python train.py --horizontal_flip=true --bias="none" --qk_norm=false --target_momentum=0.99 --residual_init="scaled_by_depth" --eps=1e-06 --l1_shrink=0.003
Rows from block 4 of a small self-supervised image encoder, named by matrix and row number. Rows with one number belong to one neuron. Each number is 200 + 20 x the weight over its row's rms, rounded and kept within 0 to 999. All counts start at 0. After the name is the row's rms in percent of the matrix's.
After each neuron's rows are labels from the 100 images, of 14976, where the neuron reaches its highest value: "strongest on" is what is common among them; "lies over" is the class under the peak. Only what is clearly more common there than usual is listed. The data: cartoon faces.
# fc1: MLP up (model.blocks.4.mlp.fc1.weight, 1536x256), inputs 172-255
# fc2: MLP down (model.blocks.4.mlp.fc2.weight, 256x1536, transposed), outputs 172-255

fc1.552,104,207,198,194,203,202,211,211,225,214,204,187,218,180,222,193,218,229,201,207,182,208,192,208,185,202,211,175,188,202,251,182,231,200,233,226,188,236,177,192,200,180,158,208,210,229,215,207,215,204,231,194,211,204,253,205,201,213,174,213,185,147,191,193,207,204,162,200,170,169,201,153,198,186,190,230,207,198,244,203,207,179,172,229,222
fc2.552,112,198,192,198,193,195,196,213,197,198,233,192,140,203,197,205,200,172,256,186,231,165,187,161,188,190,164,208,204,217,225,209,185,192,189,201,210,226,207,200,193,191,224,218,202,201,259,193,189,216,186,204,201,208,192,185,207,195,206,202,243,189,186,182,203,185,218,225,220,211,161,183,219,199,172,201,167,216,201,202,205,191,181,202,222
strongest on: long hair; black hair
lies over: hair

fc1.679,102,217,177,241,210,234,202,155,191,219,169,196,219,198,201,183,194,224,243,200,224,192,213,186,192,188,201,197,230,191,224,252,182,171,193,167,175,176,175,225,225,198,238,203,200,203,225,213,193,182,177,208,196,179,203,178,191,218,162,205,198,183,187,211,167,190,200,232,199,167,204,211,213,150,208,192,204,217,235,189,160,184,185,246,174
fc2.679,098,169,195,224,214,245,201,198,229,235,265,229,168,201,161,221,188,220,218,197,201,199,216,197,181,198,200,223,207,196,197,193,204,203,191,228,188,226,203,188,184,210,181,202,175,233,225,191,147,183,226,194,215,178,195,219,199,179,210,183,197,211,209,183,176,215,198,230,198,203,208,181,195,145,217,206,193,212,223,183,213,249,235,201,214
strongest on: top hat; pointed hat
lies over: hat

fc1.279,102,203,187,201,194,189,199,180,235,178,241,204,180,222,179,191,193,203,186,194,215,196,190,191,206,181,235,197,182,251,175,179,187,204,215,220,227,214,250,225,188,207,246,205,242,199,201,173,202,166,212,207,202,194,198,186,190,212,189,178,233,196,172,190,191,255,194,203,179,216,203,194,228,177,186,225,199,193,156,202,162,202,215,228,183
fc2.279,101,185,206,187,170,222,179,195,194,216,186,171,210,216,183,215,199,179,169,211,176,235,212,185,153,178,183,229,209,149,201,187,223,175,188,152,200,189,154,207,211,196,157,187,157,193,161,165,205,217,219,203,203,237,197,192,203,158,234,231,183,197,218,165,206,225,199,193,200,209,196,191,225,204,203,162,235,226,197,156,228,190,168,189,206
strongest on: sunglasses
lies over: glasses

fc1.550,102,212,198,211,201,188,211,168,207,238,257,227,203,226,210,172,199,192,198,211,199,166,206,240,191,208,148,206,252,189,202,213,191,172,218,193,174,204,236,198,213,202,202,230,206,211,162,190,196,192,195,205,201,191,181,179,192,219,192,219,201,203,209,148,201,198,222,213,197,218,202,166,196,199,225,245,193,162,221,188,191,197,210,202,213
fc2.550,098,187,209,216,211,195,187,200,160,213,182,171,212,183,204,227,226,189,215,214,163,183,187,193,213,162,206,194,187,192,194,177,205,184,221,188,205,214,208,206,197,198,193,149,188,217,234,208,183,163,223,203,199,179,205,193,213,225,227,204,206,191,145,225,214,188,166,203,156,193,159,231,208,208,202,199,204,182,194,202,193,208,183,209,203
strongest on: surprised
lies over: skin

fc1.215,097,226,190,155,187,249,214,196,185,182,209,222,216,171,204,172,220,194,244,204,199,159,181,171,171,208,242,184,237,196,206,216,209,195,185,159,223,218,183,211,190,182,200,211,171,180,191,202,186,207,210,224,201,229,226,220,226,235,201,208,217,199,200,224,176,213,210,181,212,204,176,159,201,173,213,188,225,208,206,204,221,207,182,199,218
fc2.215,091,195,200,208,170,224,185,239,183,184,206,211,177,213,218,202,166,226,174,200,161,191,182,227,172,215,179,203,191,206,207,217,226,187,188,169,203,208,212,140,209,169,194,199,222,188,246,193,209,192,185,186,182,209,155,174,198,219,226,227,215,191,196,215,192,211,207,190,183,191,203,160,242,214,161,172,193,186,176,210,213,227,206,158,198
strongest on: long hair
lies over: clothes

fc1.100,100,237,221,209,191,201,221,219,202,194,209,272,205,192,189,173,206,214,196,210,215,174,205,186,213,232,211,209,223,204,207,233,154,167,188,221,186,159,165,195,215,207,175,221,194,191,201,203,200,184,199,225,206,196,208,191,221,202,153,177,205,184,187,170,204,199,206,179,218,205,186,172,202,184,213,251,217,206,204,205,205,217,210,215,229
fc2.100,096,227,197,199,213,196,200,180,208,189,255,205,210,238,195,238,218,199,180,236,188,189,167,182,185,208,224,206,207,195,181,205,185,174,222,204,200,199,178,236,222,169,229,200,224,228,205,192,188,191,210,210,209,165,195,183,179,212,157,207,184,196,204,185,174,197,230,201,248,210,204,212,210,202,199,167,203,196,212,205,204,216,136,213,204
strongest on: long hair
lies over: hair

fc1.474,099,183,230,225,176,248,151,190,238,215,184,195,212,193,197,203,209,177,211,194,179,190,194,219,162,212,193,196,205,236,220,152,191,224,185,203,204,205,190,183,186,192,188,215,188,213,235,219,193,217,223,194,207,192,207,212,219,218,165,215,185,221,199,188,204,209,189,222,184,233,231,211,228,172,199,210,192,202,229,222,221,175,174,180,203
fc2.474,111,200,197,205,202,205,225,170,199,217,194,222,160,224,226,218,195,208,234,212,196,204,191,185,195,194,225,203,206,225,240,218,221,186,193,229,194,190,210,193,180,201,200,174,189,199,206,180,236,206,204,193,190,206,189,151,220,260,196,224,192,168,186,220,178,199,205,197,127,206,221,216,220,217,189,182,176,186,180,195,208,203,194,209,178
strongest on: sunglasses; surprised
lies over: skin; glasses

fc1.362,090,213,171,192,209,230,164,195,229,171,184,203,195,202,214,203,205,190,217,166,205,189,236,191,202,218,198,160,213,228,217,212,197,205,216,212,181,205,210,178,208,184,219,203,193,217,219,246,192,184,196,192,177,188,200,237,216,225,190,222,201,199,175,153,232,205,174,212,188,205,199,216,188,185,192,242,192,217,244,192,211,192,213,187,205
fc2.362,101,215,209,193,209,202,210,205,202,209,221,198,188,201,164,164,206,201,273,171,208,245,180,229,214,216,208,196,207,187,209,173,218,201,222,197,196,173,208,189,200,219,200,180,202,202,204,208,196,204,210,201,190,195,177,173,189,163,185,174,223,190,164,155,178,195,191,224,206,198,210,212,167,193,206,193,204,202,214,227,208,232,229,197,191
strongest on: surprised
lies over: skin

fc1.19,105,214,175,204,219,223,214,171,249,170,230,201,210,202,225,188,192,205,219,180,200,200,180,204,239,192,190,214,175,236,175,183,208,212,211,207,211,226,203,235,177,230,187,186,228,222,207,172,188,210,182,212,188,214,202,221,199,224,207,190,194,218,184,204,197,229,225,199,180,174,223,252,220,191,241,186,203,208,205,213,154,201,235,213,195
fc2.19,103,186,202,198,228,236,184,155,194,181,194,229,173,184,207,209,226,212,150,208,210,204,191,220,194,203,163,199,198,212,227,201,184,203,204,198,159,210,176,247,207,250,222,192,188,196,205,202,201,198,207,202,199,184,211,231,191,176,217,199,197,191,212,212,209,222,165,175,184,214,169,169,206,166,174,182,232,203,182,201,204,204,192,206,213
strongest on: pink face
lies over: skin; clothes

fc1.564,097,206,213,244,184,197,233,175,203,221,200,243,201,206,228,167,189,207,198,227,191,196,193,211,184,184,194,173,196,185,185,169,183,201,228,185,225,186,179,225,207,205,214,204,185,212,206,214,223,201,196,176,156,228,175,164,202,202,159,244,237,195,188,181,203,187,199,208,212,201,191,196,152,211,207,249,225,206,201,252,191,222,226,205,192
fc2.564,104,181,166,207,194,163,154,197,181,218,180,179,180,157,182,193,207,174,235,221,170,225,183,218,205,178,200,224,196,205,211,195,199,215,173,190,203,243,198,200,218,192,205,182,182,203,212,195,201,220,198,214,206,200,203,208,188,197,214,173,203,231,162,204,239,206,198,213,195,215,199,236,195,194,195,205,192,190,206,196,199,230,201,165,187
strongest on: surprised; teal face
lies over: skin

fc1.556,100,234,187,199,221,220,231,185,176,164,176,219,192,191,226,172,183,217,210,185,175,207,231,199,178,233,208,164,205,201,177,206,219,157,194,189,204,198,185,194,173,192,193,203,182,191,190,232,216,231,211,196,192,217,208,203,233,228,204,212,175,187,207,190,198,230,211,173,206,189,195,217,204,197,193,213,232,214,168,186,200,204,218,189,192
fc2.556,099,210,203,188,194,186,203,194,193,210,227,191,214,218,210,174,215,216,191,209,221,219,210,211,186,143,192,215,240,202,202,172,201,181,215,215,162,231,211,174,190,208,185,230,234,203,194,237,187,207,202,159,189,191,148,183,206,226,205,171,226,234,197,192,176,144,183,196,186,227,185,191,229,215,184,226,169,242,224,221,211,217,198,209,196
strongest on: cap
lies over: hat; skin

fc1.258,103,202,197,198,216,199,204,236,224,203,219,214,213,203,195,190,205,189,226,207,196,223,203,186,229,196,230,181,228,236,186,145,196,185,173,174,180,205,233,200,178,230,212,216,193,194,200,209,217,177,174,208,201,214,214,181,202,249,165,174,175,207,220,222,192,181,186,178,205,215,197,205,216,197,178,185,205,192,234,170,207,194,205,201,217
fc2.258,105,205,179,195,195,178,212,186,202,213,198,193,183,165,145,208,218,196,186,226,188,191,247,217,170,224,209,230,191,204,204,181,211,244,165,193,201,167,183,226,185,197,196,183,218,193,137,203,237,183,172,185,178,150,191,188,177,186,209,215,187,201,191,239,164,199,193,235,203,206,217,234,188,209,199,234,210,205,161,208,182,223,214,257,182
strongest on: surprised
lies over: hair

fc1.48,102,211,218,202,218,195,211,187,216,210,180,195,197,219,189,198,163,196,246,178,227,182,206,215,204,196,181,197,225,226,199,238,195,210,205,214,177,199,217,203,176,192,197,175,210,175,245,197,203,232,179,224,175,229,179,187,208,197,205,190,220,204,181,199,200,187,225,205,210,179,156,224,223,194,221,230,202,238,208,199,192,189,220,217,215
fc2.48,098,175,186,188,201,166,189,197,195,193,207,179,215,192,209,209,186,165,220,208,169,175,189,213,204,216,204,222,192,169,166,221,191,196,216,196,188,167,196,202,180,204,211,217,212,203,174,181,201,223,234,192,197,209,173,207,198,193,207,190,204,210,168,176,204,188,183,196,164,208,193,180,222,196,189,200,211,199,198,197,200,160,202,198,170
strongest on: surprised; teal face
lies over: hat

fc1.434,100,257,183,178,187,177,198,222,202,210,205,158,187,208,211,178,219,208,194,141,224,244,205,196,190,190,199,197,190,204,261,166,218,210,225,245,191,220,208,209,228,200,208,193,205,204,257,228,225,196,178,177,168,194,194,188,225,198,221,215,154,204,186,210,224,206,196,181,181,220,199,203,198,189,199,224,211,198,180,226,229,176,206,194,211
fc2.434,102,186,205,200,211,223,212,173,189,210,192,192,192,200,146,192,198,213,170,191,221,240,203,196,190,205,202,216,211,194,197,208,231,186,187,197,181,215,199,188,240,211,211,229,198,204,186,181,180,181,213,185,182,226,207,194,203,210,196,191,190,221,159,209,188,207,223,212,208,190,198,188,188,174,170,191,212,204,214,195,211,219,214,187,197
strongest on: surprised
lies over: hair; eye

fc1.579,113,214,177,209,190,210,191,212,213,182,198,202,192,214,193,183,214,217,163,195,180,193,193,219,200,173,178,185,233,196,204,224,189,196,183,223,211,230,201,171,219,210,164,219,212,201,203,237,188,211,205,197,201,223,192,211,234,208,205,208,204,248,214,216,204,199,172,236,210,239,189,183,201,204,190,190,210,173,214,193,220,230,201,223,182
fc2.579,114,206,196,215,199,220,190,195,191,194,213,197,206,214,213,202,201,189,190,201,253,179,203,210,220,238,207,173,215,172,240,232,193,222,231,197,190,181,192,190,164,214,200,194,189,214,229,198,190,190,178,187,200,214,210,208,220,185,237,203,235,184,209,189,209,170,231,167,185,171,238,206,173,200,228,211,196,192,214,212,193,191,158,180,214
strongest on: beard
lies over: hair; skin

fc1.284,101,239,232,212,176,224,205,194,188,231,181,212,203,205,225,235,206,188,233,206,197,193,213,215,247,164,189,183,197,209,195,208,197,221,214,214,198,189,199,215,169,206,218,200,192,197,214,216,197,181,188,199,207,165,194,233,249,191,214,201,188,188,217,189,208,170,211,189,181,194,243,175,188,191,174,196,206,210,176,187,182,196,198,180,222
fc2.284,099,194,225,191,187,197,205,178,196,213,251,229,219,217,182,182,209,196,204,207,180,182,194,232,209,196,179,169,239,209,265,179,207,238,203,195,213,183,209,196,198,201,187,223,211,197,188,202,226,252,156,187,181,219,180,194,188,199,237,183,227,215,205,219,206,203,168,201,200,186,192,213,249,187,189,193,238,184,209,227,173,188,180,182,186
strongest on: crown
lies over: hat

fc1.39,104,221,203,211,170,221,218,218,220,202,203,183,206,204,217,209,169,177,167,171,163,215,179,193,204,180,198,180,185,215,183,228,202,222,225,198,201,201,195,239,217,222,206,208,167,186,171,194,220,185,196,184,232,201,213,170,196,193,165,215,227,232,192,188,216,207,199,183,208,200,192,234,207,170,169,212,161,227,184,228,207,211,249,207,190
fc2.39,108,203,248,211,188,212,204,205,179,175,201,189,221,222,240,169,216,195,190,206,215,180,221,200,189,175,189,200,201,161,241,206,183,196,195,189,217,182,227,237,205,211,178,159,213,189,197,221,220,244,203,171,238,229,182,226,182,166,221,163,198,194,221,194,187,197,180,204,184,201,217,219,193,188,227,209,236,226,231,203,219,181,227,242,209
strongest on: sunglasses
lies over: glasses

fc1.607,114,211,199,217,204,207,222,174,207,201,226,229,211,175,227,212,200,185,204,184,204,206,202,207,212,215,203,184,171,212,188,209,191,219,229,185,194,169,194,243,172,188,224,177,199,176,203,197,224,218,186,236,189,198,210,192,189,203,204,198,191,176,179,220,189,230,207,197,171,154,220,170,206,193,224,199,226,230,166,184,181,194,214,209,230
fc2.607,109,207,214,206,217,235,203,229,205,202,214,190,246,163,211,161,195,222,169,203,195,204,190,206,201,167,195,182,222,159,204,208,176,212,203,194,175,188,222,210,172,206,202,193,190,205,184,229,187,215,217,195,197,195,196,196,189,181,212,225,179,207,180,201,202,240,194,204,141,195,211,194,189,200,203,211,174,196,176,192,174,150,173,193,206
strongest on: pink face; bald
lies over: skin

fc1.206,100,217,197,181,198,230,206,201,207,198,194,220,175,228,182,192,203,200,211,185,207,195,207,243,230,189,214,182,210,168,223,202,195,147,184,175,177,201,218,194,194,208,229,193,190,225,208,212,185,196,191,220,207,218,220,220,170,236,182,207,200,209,193,192,221,194,192,187,168,206,174,201,238,160,247,177,237,207,216,211,236,218,180,186,207
fc2.206,094,195,203,181,258,251,207,185,192,206,195,202,219,164,180,167,182,237,224,200,205,241,223,180,230,224,217,236,204,192,183,163,202,186,225,186,189,175,220,193,234,211,203,196,186,221,204,186,189,192,180,183,175,226,193,205,182,201,221,226,222,191,199,204,219,188,207,202,222,202,173,193,210,241,184,214,184,190,240,164,175,203,176,187,193
strongest on: cap
lies over: hat; hair

fc1.147,104,216,209,247,201,237,156,218,180,229,202,217,177,211,175,148,207,187,221,201,224,186,194,211,192,182,181,200,196,192,226,196,181,193,177,193,202,221,191,200,196,208,195,200,188,236,189,202,176,215,201,194,188,206,206,209,240,193,197,225,142,201,176,214,197,210,224,187,209,186,195,195,220,193,186,216,239,178,219,206,227,183,200,253,200
fc2.147,109,211,196,214,182,206,236,186,237,243,190,170,195,201,178,172,224,167,174,181,191,194,185,221,199,213,188,208,175,181,206,205,191,221,227,203,195,212,197,164,160,178,205,215,185,178,205,191,193,190,204,192,205,190,177,202,202,185,191,209,208,215,181,209,182,229,193,188,191,199,224,192,185,210,213,215,170,190,209,167,199,196,213,208,213
strongest on: orange face
lies over: clothes

fc1.99,097,217,231,213,182,219,232,200,216,200,196,208,191,215,185,191,202,185,180,199,198,198,214,213,213,188,173,154,203,178,205,176,203,213,208,182,199,180,193,213,232,228,181,215,177,220,165,216,210,202,213,188,180,216,181,229,209,196,189,179,227,186,209,165,226,207,188,180,225,195,235,216,174,174,202,216,224,219,197,226,215,202,236,220,190
fc2.99,093,209,176,192,204,174,160,204,187,196,201,171,171,207,181,226,177,195,230,214,173,206,220,216,212,190,199,192,183,177,217,176,200,189,186,154,185,194,217,203,215,214,216,212,215,182,183,174,186,201,163,214,221,192,213,202,202,194,198,198,196,213,187,236,198,174,221,230,172,212,203,196,225,206,183,213,222,203,220,232,194,170,182,190,235
strongest on: pink face
lies over: skin

fc1.545,103,212,215,185,214,221,194,219,223,199,232,193,194,191,227,212,192,189,228,196,214,192,198,205,214,203,221,132,198,243,195,223,221,174,201,158,216,185,193,244,211,179,196,215,164,158,225,243,217,198,203,208,169,212,208,240,232,215,224,183,183,205,175,232,222,173,223,222,215,218,189,187,211,195,208,207,183,215,187,190,222,165,193,175,237
fc2.545,092,207,212,208,203,220,164,239,188,211,189,200,174,180,187,210,213,158,171,189,237,191,171,179,186,156,198,177,222,211,171,215,216,222,193,210,208,206,209,204,165,200,194,172,212,217,145,195,197,181,213,162,189,207,239,205,202,153,235,201,212,172,219,199,214,202,195,199,224,225,185,207,210,191,192,209,193,204,244,193,244,182,188,201,179
strongest on: sunglasses
lies over: glasses

fc1.648,108,221,218,218,149,196,192,200,207,221,197,205,229,197,159,208,210,208,223,201,181,216,196,199,195,183,193,196,229,220,235,192,187,190,229,212,166,207,232,201,232,212,195,215,205,206,199,213,193,210,209,201,177,175,238,194,202,200,199,209,180,212,209,204,178,208,188,212,194,208,158,201,185,188,195,244,237,230,171,203,178,204,217,223,175
fc2.648,104,181,162,181,210,170,234,187,199,231,203,238,219,202,197,152,195,242,206,165,222,206,194,189,196,201,177,198,221,193,188,196,182,225,219,191,205,189,196,201,188,196,207,206,213,198,196,207,208,148,201,188,192,175,193,224,205,198,201,217,237,193,171,196,175,196,181,185,175,195,186,192,205,206,196,221,207,217,198,228,197,154,210,219,211
strongest on: long hair
lies over: hair

fc1.352,110,201,153,219,211,182,197,217,200,194,216,187,207,211,202,203,157,193,220,216,260,191,201,211,194,197,170,157,220,200,204,194,221,174,207,164,214,217,211,224,196,205,202,195,205,210,176,199,195,170,211,212,185,207,207,211,194,214,211,216,198,236,179,228,205,183,188,166,185,223,154,227,240,194,177,211,239,230,187,207,199,168,225,178,213
fc2.352,117,198,212,196,202,209,207,189,221,181,204,189,166,181,243,203,217,225,146,173,187,218,216,193,236,200,200,181,200,216,203,151,175,223,179,207,181,192,169,182,227,177,227,214,198,200,214,232,183,206,171,190,196,205,182,203,177,201,156,202,207,221,245,209,186,191,234,222,197,205,226,170,229,216,198,244,237,203,216,204,209,195,183,224,221
strongest on: surprised; white hair
lies over: skin

fc1.338,099,215,183,194,212,190,201,195,202,198,189,216,235,186,198,206,208,174,184,172,201,207,196,214,211,205,198,201,216,201,220,237,216,193,219,232,201,211,250,196,218,204,197,195,189,178,198,193,221,176,199,227,201,201,188,231,207,243,170,230,213,200,168,190,214,219,198,233,213,211,214,198,185,167,205,203,201,186,187,213,189,212,241,219,201
fc2.338,103,209,210,194,200,176,186,220,200,199,208,225,192,197,217,215,211,182,182,208,166,205,201,228,199,178,188,213,204,188,183,234,201,170,204,196,212,240,201,206,189,206,195,193,190,178,192,208,224,209,184,187,194,206,184,224,214,200,191,209,213,197,241,192,203,224,214,201,183,216,190,212,202,183,212,232,186,229,231,204,215,204,218,196,194
strongest on: sunglasses
lies over: skin

fc1.503,090,210,184,211,203,255,197,209,196,200,218,236,207,181,202,198,212,208,186,199,163,192,190,196,253,204,209,196,242,189,234,181,220,236,161,215,234,176,218,237,163,214,185,201,220,189,196,182,236,200,202,199,184,179,170,202,198,153,213,184,214,179,213,179,216,198,219,234,195,177,192,232,221,171,197,168,231,204,180,191,167,186,212,192,197
fc2.503,090,195,198,246,198,196,167,209,194,223,215,187,218,209,226,197,191,187,227,208,204,196,193,204,212,179,192,211,190,196,204,197,197,219,233,237,200,209,217,204,196,245,219,181,212,207,196,129,193,180,204,182,205,215,174,228,201,198,226,208,226,193,223,183,229,192,202,211,208,198,195,155,169,187,211,194,202,191,171,200,210,209,208,223,207
strongest on: beard; long hair
lies over: clothes; hair

fc1.241,092,216,200,189,207,196,196,227,215,206,173,193,201,187,206,184,182,200,208,168,232,197,225,197,207,201,194,157,221,199,187,217,190,213,202,161,197,192,197,218,189,240,173,173,226,187,195,202,194,169,169,196,202,203,213,189,217,230,179,211,228,198,214,238,216,194,219,206,234,188,228,213,211,161,208,233,218,180,178,194,222,189,228,203,224
fc2.241,100,227,188,183,207,234,202,170,189,187,204,206,224,194,199,176,194,205,211,206,205,208,168,207,186,191,189,226,209,197,196,208,180,210,191,203,213,175,235,231,211,165,189,187,220,222,194,164,172,220,189,184,199,227,212,225,169,201,190,168,192,207,201,212,183,210,236,190,192,214,158,193,236,182,207,209,203,219,181,175,219,193,196,189,206
strongest on: sunglasses
lies over: hair

fc1.551,100,200,186,227,213,203,192,229,214,240,203,205,204,214,204,175,206,176,190,202,217,199,215,202,190,206,180,192,175,189,216,187,210,205,177,202,197,235,212,202,203,193,195,226,185,179,193,218,184,237,160,199,208,227,230,188,214,163,204,180,184,231,189,215,180,184,162,187,222,224,220,173,196,186,187,207,155,189,175,185,197,208,221,200,208
fc2.551,100,196,177,206,161,178,197,224,229,206,220,231,197,183,168,155,188,201,205,210,207,206,201,171,225,255,220,214,195,198,192,222,191,200,226,242,173,190,228,209,232,197,209,199,230,230,225,179,187,205,166,205,195,189,190,154,190,212,207,190,230,160,187,208,197,209,205,230,194,200,188,214,160,166,183,226,196,193,195,212,214,190,218,222,195
strongest on: long hair
lies over: hair

fc1.428,097,212,230,212,203,223,218,189,220,235,189,234,203,170,205,193,185,180,197,171,229,182,166,200,233,198,186,174,180,202,192,216,175,208,239,224,214,189,213,193,177,238,230,240,223,195,203,194,198,237,223,227,195,175,197,205,217,210,163,167,190,236,192,189,183,161,169,179,203,203,213,220,221,192,215,206,251,205,207,223,167,214,194,196,239
fc2.428,103,181,172,209,199,188,201,185,193,150,186,204,191,153,198,209,198,197,190,202,213,168,188,208,198,218,211,167,198,177,222,193,210,177,211,211,212,174,203,200,188,178,209,206,179,205,214,233,201,181,209,209,230,219,228,199,213,215,190,208,201,229,222,233,197,234,211,206,222,203,190,191,213,204,210,233,192,203,212,184,239,201,186,178,232
strongest on: crown
lies over: hat

fc1.609,096,209,215,220,208,227,160,207,170,202,199,225,231,200,178,213,189,169,200,179,222,180,216,225,214,216,210,241,226,165,222,166,221,220,184,177,202,232,211,239,206,195,192,179,230,192,185,201,219,219,190,185,177,199,216,199,219,229,184,214,220,183,216,173,189,213,163,202,208,186,175,200,171,189,203,216,193,195,172,217,204,219,212,209,188
fc2.609,097,228,225,185,207,247,206,219,217,254,226,193,191,225,234,200,209,201,181,212,193,217,211,213,214,190,187,177,216,217,215,159,191,195,188,226,184,223,194,172,199,195,172,207,198,214,204,175,199,177,208,177,199,190,231,201,201,209,205,236,205,208,190,208,185,184,178,200,188,231,211,193,199,177,184,185,170,232,238,172,235,242,215,208,202
strongest on: pink face
lies over: skin; hair

fc1.689,094,192,217,240,178,199,219,211,191,197,243,216,174,175,217,184,230,180,203,199,217,209,197,187,182,196,165,193,192,195,189,195,201,199,235,212,180,185,198,226,179,188,175,201,195,234,191,199,188,189,195,175,236,184,197,192,209,207,221,200,218,199,198,181,185,195,176,229,179,234,157,189,193,195,225,191,151,196,239,194,219,185,221,202,193
fc2.689,097,187,167,194,188,182,159,186,217,197,238,197,201,201,179,184,203,167,244,197,174,177,188,186,176,205,213,208,186,217,198,201,182,151,216,197,189,235,208,175,205,239,220,216,221,205,198,201,201,195,209,235,204,223,235,190,172,214,185,186,208,170,207,206,208,186,225,159,212,209,179,202,199,176,193,193,179,221,171,168,200,226,180,205,189
strongest on: long hair
lies over: skin; hair

fc1.738,096,202,191,205,231,220,211,202,185,201,215,198,234,229,151,167,167,205,145,184,230,193,233,193,202,188,184,202,206,208,205,211,202,219,206,175,208,160,179,202,215,241,225,184,200,211,195,200,207,208,188,174,214,235,206,229,204,202,201,225,192,182,184,213,203,188,231,195,179,212,248,170,201,187,194,193,240,211,227,180,158,224,193,178,152
fc2.738,093,183,186,211,229,210,208,208,176,247,187,187,188,254,159,181,180,190,188,208,185,216,191,197,189,193,187,193,197,212,180,195,166,174,178,198,189,200,185,211,162,209,177,195,204,177,173,215,189,191,197,214,211,255,199,229,192,208,203,187,206,177,217,198,203,177,209,194,178,199,183,174,195,175,225,237,176,183,165,172,191,215,165,216,236
strongest on: top hat
lies over: hat; hair

fc1.536,102,181,210,205,212,197,192,211,212,172,227,269,212,187,181,209,194,242,160,200,154,219,219,178,195,234,218,182,181,189,185,203,199,196,174,212,201,184,193,186,216,164,190,187,208,200,208,241,228,205,210,197,206,199,201,157,203,176,155,201,211,177,218,203,197,189,210,189,182,215,189,202,201,194,214,215,224,193,216,207,171,200,206,200,214
fc2.536,097,208,231,211,194,208,208,184,191,195,205,218,189,195,190,213,241,186,216,177,181,187,202,205,192,204,235,228,172,199,205,208,177,138,174,195,185,196,254,234,206,214,197,214,165,206,191,153,188,235,202,170,185,201,194,160,190,233,161,209,212,190,212,202,205,215,211,200,189,218,181,202,186,209,223,225,173,205,204,178,225,224,185,196,185
strongest on: long hair
lies over: clothes; hair